Rows from block 6 of the audio encoder, named by matrix and row number. Rows with one number belong to one neuron. Each number is 500 + 40 x the weight over its row's rms, rounded and kept within 0 to 999. All counts start at 0. Numbers have three digits each. After the name is the row's rms in percent of the matrix's.
# fc1: MLP up (encoder.blocks.6.mlp.fc1.weight, 768x192), inputs 0-191
# fc2: MLP down (encoder.blocks.6.mlp.fc2.weight, 192x768, transposed), outputs 0-191
fc1.56 123:535477540533481486500572496531509541464392494466507490546478445460514507448477429473484482494532441556504491427488492537488506569482478476447484499540446548532570438567580410488484538502616487471522531502468483472542603511486521518407543514470571515493550485502529483490505498521522492514441459518520503489471520478542466563486472508518545552439484492426451455489506530575425498511496486487514472518499481493470569456535530472479471462504516499437393573512506540498463477497506459535439424454470462571493462504510498466440482471414457516490495448492496444480511542430458581508
fc1.57 122:531563537458459508457536553624540450492540471486526485531490576508547474517546510479507521494463464515437443509421547509570492528558459488509500500550524493548411525522498443501551475506476524480500519481492515492474466513608474466480521541520537547540602539538504558433501460504504447478454549469452509507552431509517465561497500572499453506495479476437465494398520524543370526519499504509536508502517450453529523509521473532538519439554516483548461459454492550442479518465525433480529521464538497468471480521515504455542523514440479491547545470506490507513530413620456504490
fc1.58 100:493509484422480504561479479431544500461579424460454428499492527477491488528488459508510483462477474533474438456467479508530501466455483511471552503474569457492443507398464526472532485489457545483523515485529505511536472509538465486440528516499453517464443559497505490478413441506493465510489510518476408511559437565378411469499472499498488491495524486559480507477487525532505528450479547528475486470494466436504557482403414457499495507545473504488538486438519495470508461425554539401605542563437530442485509504446520492494531471414509442430430526500473518500488513546512518463
fc1.59 088:500430525477536509506487480526451513510491471458496500475568526461466483425557527507515519528505571564537449510514495470477480531498490583474510493462499471525563526448440474413477520564468495432471517456524580522441558543523478475446407504552447537508464509482490550552537531515552438485521515422483478512573466500472565505535483499487432512528499475507463439506501517456465487561581517505534515584491468515545501554531512567463473543507520511511544510496551459506504481456480439459533550543507406543472524451524540543533496356445456511439439407523479507439485533517529528496
fc1.60 050:527409508450548516508482445480488450420513462515484494499519530474509529548608524524498489456582567504479450572457515527488454447584545558445491495517518457513486466499517485495506521483559556613545485522505504571525530545490498439456504455516422436508516524465516444516447478486560532478461498528440561507506489472506513496542509525446461478496471485488506528538457470434453528456565484536486471568479505548571510470549487552525475519528444516531487507491420459507476496538523483496510512451492483493490482432570583456487469479439418483498387468541470488472378505498512516453
fc1.61 109:511486477549434483507504510453527468516537510507519436477483488449523464559557499531480480519454441454560480571509458496496553513511433479504515455508533540547436437485449551461453506457493529440470479538483435491496525488487501481530494447446516521512485443580515448483522434520472555522523450586533435512433456551540471513509416479549448553510487533464529551491492491476508506486447483502560536455437465536478507477433455449450560491386522488495538465555580509539482526544533427543503572529460466422563443430501488465457536535500569473501509473467491437493537500461461416537
fc1.62 121:521521470436489528449536468394508545508440519522506508588487445515493469490524439438519556440496496485506436488510483450476540515506477469515489500528494552507474486532486444543547512478504515524471504479470529522481579476560590463516570511518525531506611508546529498380493543483495460421494515399505536523495452544542459471533515526497557487422513467457469485426499476521482532465533390451531531517572478553496545449541526487553469503526504563490450537518526543515394498590462500497447465455529477535453464461461505506476471503537449551544492407497533516486489476473500518527
fc1.63 046:528494522472548504503461517543440494490457518478493534440553498602511547536573493500500544547510505492505505462425549530535404585513503542468416531497473501509444536518545456527501506515570561517539486449580467495509575541524495536442495509530443454506547504427619511498531503515519552454484491426479470437510521449463479559521529466471530498519504489561504501511454478473454428552517498573515428566526524482581481495509468538499542490544482501533484460463516457531570461512488498475484529488507446575499525591517482486468510391466459535467528531553514513449476518512490536405
fc1.64 046:475454507540525454490445469474397493476475501549448472461531558461477489586556506582441511575498534473456517567481525491483512473510518549529453515535543515503535483477431465517531513562549449505508477441588478528523585484536472472419562525545502478421470506516488500486483452453482476465470513514450525485498504481467516470507601593421453537512516484501538513496441475499437480525543407525519458495429516501539456534496416497475511517504487530503465452492448466562496523502524470505455492534481500466455505477515476600487519437462436513516435482533483548491463542544477502375
fc1.65 116:487527504519494460418426508496516522481420526450513555554475464513508536428486455374436422545498497497455542523485518451440490451461459495534442474529451541466507483442552516538511511474474487536488502472497517487483463546514487536469502452483535477450516476507484460446537540453484565467583408507546473510461454504490451473515505483513551554556511517481484543443490431476478464478487423444520494511511496487483434550541534607576432497557526517492451533523512503436461454551481548539488496470570475467465420400438439480478456552547440488504534531539495488484490512464476488458
fc1.66 138:564508425533497413486463464485543505465413489485503551564458523418506510447473446492484466488450469489507455516555510507487503479513507486563505439541467533486497465495487559535504472448479486531486488518460488494502483498485500469545555515492537535544479492530450458450533509471535587582501494528552520541430468527553417471479496378522613515495517448441573491554517430418581440473487484440475511494513542516490475509508556531494477487506519542503484514559483523503489496540493471543552451574505473476518496450507470466446485554605577445517476462509518460581499551420543485516
fc1.67 192:547539527519463487541488559494561495580503569452543518491479460517546474512443542481527540518506472496523567440521497462543553487449472430522575488501548526552506494476536528556509448467484552498520483525443538430477423446529482563529482479460542569534465487483465484531565493548467459444542570522536558490527494565501474479427435527545500485538525539525470470554571441520499549467456535480563552452493524497461551477453550473523493500496529583448550555531517566437550496501534536562514465484561579495519496535502437460451454552494533508498559573454523495509562512488462456563
fc1.68 108:419504539463458593508549501511505523508550546540506445537473527464503464501526429475457513479475523485523444552561501482493525503567415497428540470514498526516486493589471389519521494479544527465446511499444498538529545526491514504542533539466540519536512499513492504508500487520495417496470556485512533539536484532534526520496493588512514472484468445452429451450511619494469525508510480450504504499544418497552561559598510579559465481509518502491498487489598535493411567543488443479426542482490407499527454480447544539506533484485431520537509436458513544467507441490489522490
fc1.69 105:478467426536485561474421459470499495501423505464506487542458476467494471443444492623556486523531400457522524475503443491506513422528452513475520492514453548570512463565506522518465537487500419470499509515424451517500502402493464501508542414488515495499509448519506463480484503580467546462456459469499453547492479491535453496508508490507477535437475531495474502463459416508541453470463521477476520475430480572469504449486546434482443513469493501476440574602446502523433509554464481543528489510511505448447537467475561509455437520505464462485479485505596431515479549476532443485
fc1.70 147:606550512449464461526488452442531557498470475531483488572498487471556582541570567450342533459503504502450461514513501446476479510539525473548452481539571538497440457487449474494518525487509575558497500526517528475546492501555502557507533555511522514479514534528489487392522504490522528522509492453495567505488474518485466500485508535468475512463519378439537486505506449481470505483512465476542540513520447515471525510542478491525493517581465538521441495436504504475479500546504435469541505473527502545469443454504477458488528535455520446593546506491369516451480547480459576512
fc1.71 117:435496577548479460526548535521476543519512537474514468440471468421472481477532492467500558516535532520394532489520492493499491483494467511472536463584520574488520459525545523486488518486534505539508566489462508470496483563517482510515495522499451496540503438497460481497505473540461409484513463526539495547459482444534583500464461513517440566435429532386441450446491538405518529509495527477540480461506460435480461529603520545438412444488484471473439498497508494507498538579508453541510510519475424478573499487451488565516564495518496519627493476460539492479494539483428490498
fc1.72 123:527475520549523472510511511433446484500517514455494502451587462437482532449570519514486490544473501481506546469473532543556477462483492468470533518554497503472407516495572508438546461498519495536522426504504508462502464449588491497576495483493500509511566501531498437498514505509463419432493559520557494409428522486538485449460477500490498546486515560539506497507472485429548560550479427507412457451483583420473528482498519511505463513481484523422543506518536521538571479527524594493436492561573444537497481572512478560492451490448461500512561534486522506436553574489482441555
fc2.56 117:572569494551476502536565469538475597465456498499458469498550466480497497495460486507463530439504476499572512472509473499530575591469533423495556475566472454513489478514505464439474503477581494436627508556485511485600533466533543504506551563468573468454504471526539484518458460545523461460459542430453471416496523493494420469505506470516473548456523481488516492567541518569461508482513483469509509506466483487481618462472456459460538529554463529456504569501448480500464479485458482469468500536486514556476550530519437542437477481491463486498483501527489455537531548467541585510
fc2.57 112:524542547516506471512510558539529555546556528430544473539500495544487536482419565494464547500537515548512550419449528503539553590471516444472479494466503444513477537547491564505456501533501492440594567528519550512480403429516518505492439436518489464544521534511540540473504432528521407441466513423430482450495451485494448547543515476538463507539447490474523490478556500458432521463509569519565517517447439481505561530485501550464470481548493470569476525535459475481471491469490489525571459458561567506559518478479414515530457471486518435503576501479507459532471493469506496528
fc2.58 094:468506438480553507550471478489494524492565520416530474549507503508576483472456485511538515450533465496537503491503568543455574533484508523529533536408438501511458473498477502539557412423430486456514519477555578523520457511473555513559489442486419530525486514462536492441560527463484468437465445437468505444499462547466466475527521473577449438506430504568552509449486492483548548486531507502502538515444519461530534450463478533530509415463544456487524524523487504556481482546413511547553491486505449516503505447520508506536483521478496496513487468521579534552551479479624447579
fc2.59 080:480480515530503539444508488548497543485489559488482413557448463531465541523511506490533538449438481477436431518526527551534495522485541470497524471561582465533526487516442476521478565475496512470560572561437484569517468491529496430515519493496417470585557524532506529506421432550537543463496530391509488534474505431563462560528557513514517519509430482511507423462491522477452512445456524477533457482521417454496541475508522499500504519537570489607499525548515462468470532486427464528559496510487565419532539491500444504450495489564528482502535461432489502558483454527495557480
fc2.60 096:437503478519456505453501501507570461461484482627475497509521519485577498513559485558493408488413497532519487570560436498565440487564422496509543485466494557501531472521447491539466478527490493479411453483419390520499545449477521467498549573478505538481479545563493527493477518524530520536480488578454518518502509469510471526543508538439543545499547462446471512497461508494485492475433517498514506525502489526533480540494572508586519445501504512513416507610539585463438461534499461485444529457432509471484484506497582503494516560468511536468518506510420511499433492539491515490
fc2.61 117:532526505481458519575457481448485582525524502453464543477478508456521459484459543526475553550532476510595465476481517478451567504451483474512544447547559534497465455436526520437486515496479474479610453517543500463573496557532440545523553531473483468504504409560491444445534494468439513533512429494547463496427531527431485512444466461492487547500465482564567552535532489511552502482565473516523544421434533534437497570495449449441534506465490509517544514466463467545496506565529497499469571543528524479503535442546496479422525486441499535507468484497488462475584556501512448544
fc2.62 118:511551470503492489493510511488481546535501526515531550516445486532478501478443549497514534515538480583488556456441479485495499454447464416570523523541511453577506426493564503436521481479492463546580498498520497515479472463559539527455487540532525484463475429475489423466461454564439505501562506505550486500569462477446468493484418484555487574447461553489467500526541450521544631537503548529479495424503517454425532480473543474512421547493479539466524577520441479539547438471474501443444550484502503522527550513468476501473471473493466477562461517488548414556543583512495519526
fc2.63 073:449524505527502492444487521532533489521480522591452477486516506516535509536511432506466428507429484526508512549504464489590457499549444507475523456493468541492497502472443520545505525568504498459446460471434419470514518472480517417450572554468496530475538537580534535522478509498532503508480490554455538497476542431557485545527520546394531530536547448451470531486434507491457451494379507498535478524532508514534451547479581537595532441560502533489419525546555584473438469512460498493447502456460496470477471553492553535492523561512526519488536484522453531473417467515467480452
fc2.64 071:459493463494440508478459527501554440484461478624459491489526478499503462533564459508527425495410464513496472560523461499538456462538429496520550466539564561509508476507496440528518506514532533502421430469447409495463550493493497400453572575470491567486490552530479518472470501515531530508480510530483530488479557464488494535540472559398564564517540488468474512495507549482429453534469503503547545473484498483488478492475564512585510479502523531492428493558535564476470436585477448498437547471464486489487462543506547515472537520457588510487512490554449521479451476547441507527
fc2.65 110:553486469493539481444494498526553501540541504441494513488444485513521511479429470434489482439544499482438515498513594543488506465507477475557467487426529507528492503450515526524526521453505513526453554450489492504444446457455486542486472501462498490471482509427495534451461472434485533503540525494531547537528408589466512508542505465520568479535472518511529475479528430517531524429517484446450504480557516458515467517480553508518504547579473503520496545478502517562514477489459511486580445554484592512478481496439465509514507635601534477582503511431567533646468453464511501531
fc2.66 131:566524530532495462553529408490515597450496456415434511482480482392479512486488490515463516493514537492521422474523545472427504569503530503524555450504539509492495495424485585439488526461507480486559517476525549477552461545441465519517527521483537533485454520529468443438541531459532534529518478494530486504452456554457455433487483430483522530500470455493577538548556450437541485444545451447493520499523576489489495571547507523457504518538506534518543533465481504489524549564501487526578487564550505503482493449464467489453470557504489428496471448515424517543513555443606501504
fc2.67 121:498476501513556486547502469499397594523508506345465484492532557492461531443446492458488593494551455498477498450424536500483522535444586521474516493513485449462521522449556500447526520523504450465613551495566606491528466557526497513537500429569484464489548497503531522497511520469495476462476491423451483461478487495479475514471541479535471469467425475550557484512492523488532515520563489501477469496543483472470543518494454507453522527534520468496542532388487442540565537505444498515509511517523495575450533510499460497499490387484433485503479457546549529497538516464530481508
fc2.68 103:481532472522548479541494515483479539531476578413566500509497540502417495491445595464542554524527431552535557409455456506487554477379537449571492501549508458547505471493575486428535459553489458519596468506486562507464457480532503523505469472548496442457456438486495434511509495490480485500515478461512503473522520481501485474464473461557509559482451530507502483489561499521534589533500532508494506432472444516425555468468516471496514499468543476492533568444445491513561500483507532503475527517522517519508560519505470465470461409467488453509483513531604420537572525465520472563
fc2.69 107:511478459513528519501474455534437525517497535438488450399518512485414430508480474534491554458504396444530502534495541500463522488466554549573557412509487461526529475458534523473505539543536444467577512510485494512568481541478413493494518479447473483457450402459534464486489485490466521481478543488497408497477500509506497486504503451428480526470440525538518512555532515519523484524524463401441561442495517521522500517485537455496545479530531543464539595485497474545496528568463490509578505570486549444473573530442476463451558491620513538536443467506518520527507535511545480502
fc2.70 141:512568525445565502528500542546496467470530503528512419516488531562559490498504536544459512544534543488527557505453496488545510452519472483479515491504540424573457523532497541460498463503492451475540485558515432474467383471527483560476496523513504420497484511502488534528496439508493432511449593494415503406607515463473485482502484488450419522495471630498473522547561491576426521492486504550491504480481483500514485478516476529531538501564457483489517523463478510473500508406495501416529518451487582480452524540445495520579513486511490489482548541396430511524515484553506515517
fc2.71 106:476508429486552451483500487563471517476482570446538502515538529562412533417477570493536548510470498483497570480462483503496514484419500490546442495464438496462494549545515508502523451573479457523556508491528566566448438450587511489518504427608512466481532485414517526490451559462467433485457554425448450471534507479546488434542556471508540477463455499571423527507527526507496527576507456454454457544509516456556485480476553468514477517518482479461493547522463533511499452480417565459497435469531471502461556529464462514532495469461497497525522548532552523536510508508511489574
fc2.72 107:458529528551570488508501453455437480472488540437514501465564504496446559434513515402525497483531489412451540459494567516503461530513540495522449498499460530411467552493528526512543493435563508571523559486523522505528455497527526535538507434538519510483517530459477476442402531456430470433509478473574550479465487528487518495479535572532575475592501508538509497526492528446557539513501470493422446450526523473465533462495461480513443466495495453474499430471528477472534479484466548487457420478513495572528388575476505543479516495521493472574585551446486527484538518511456501504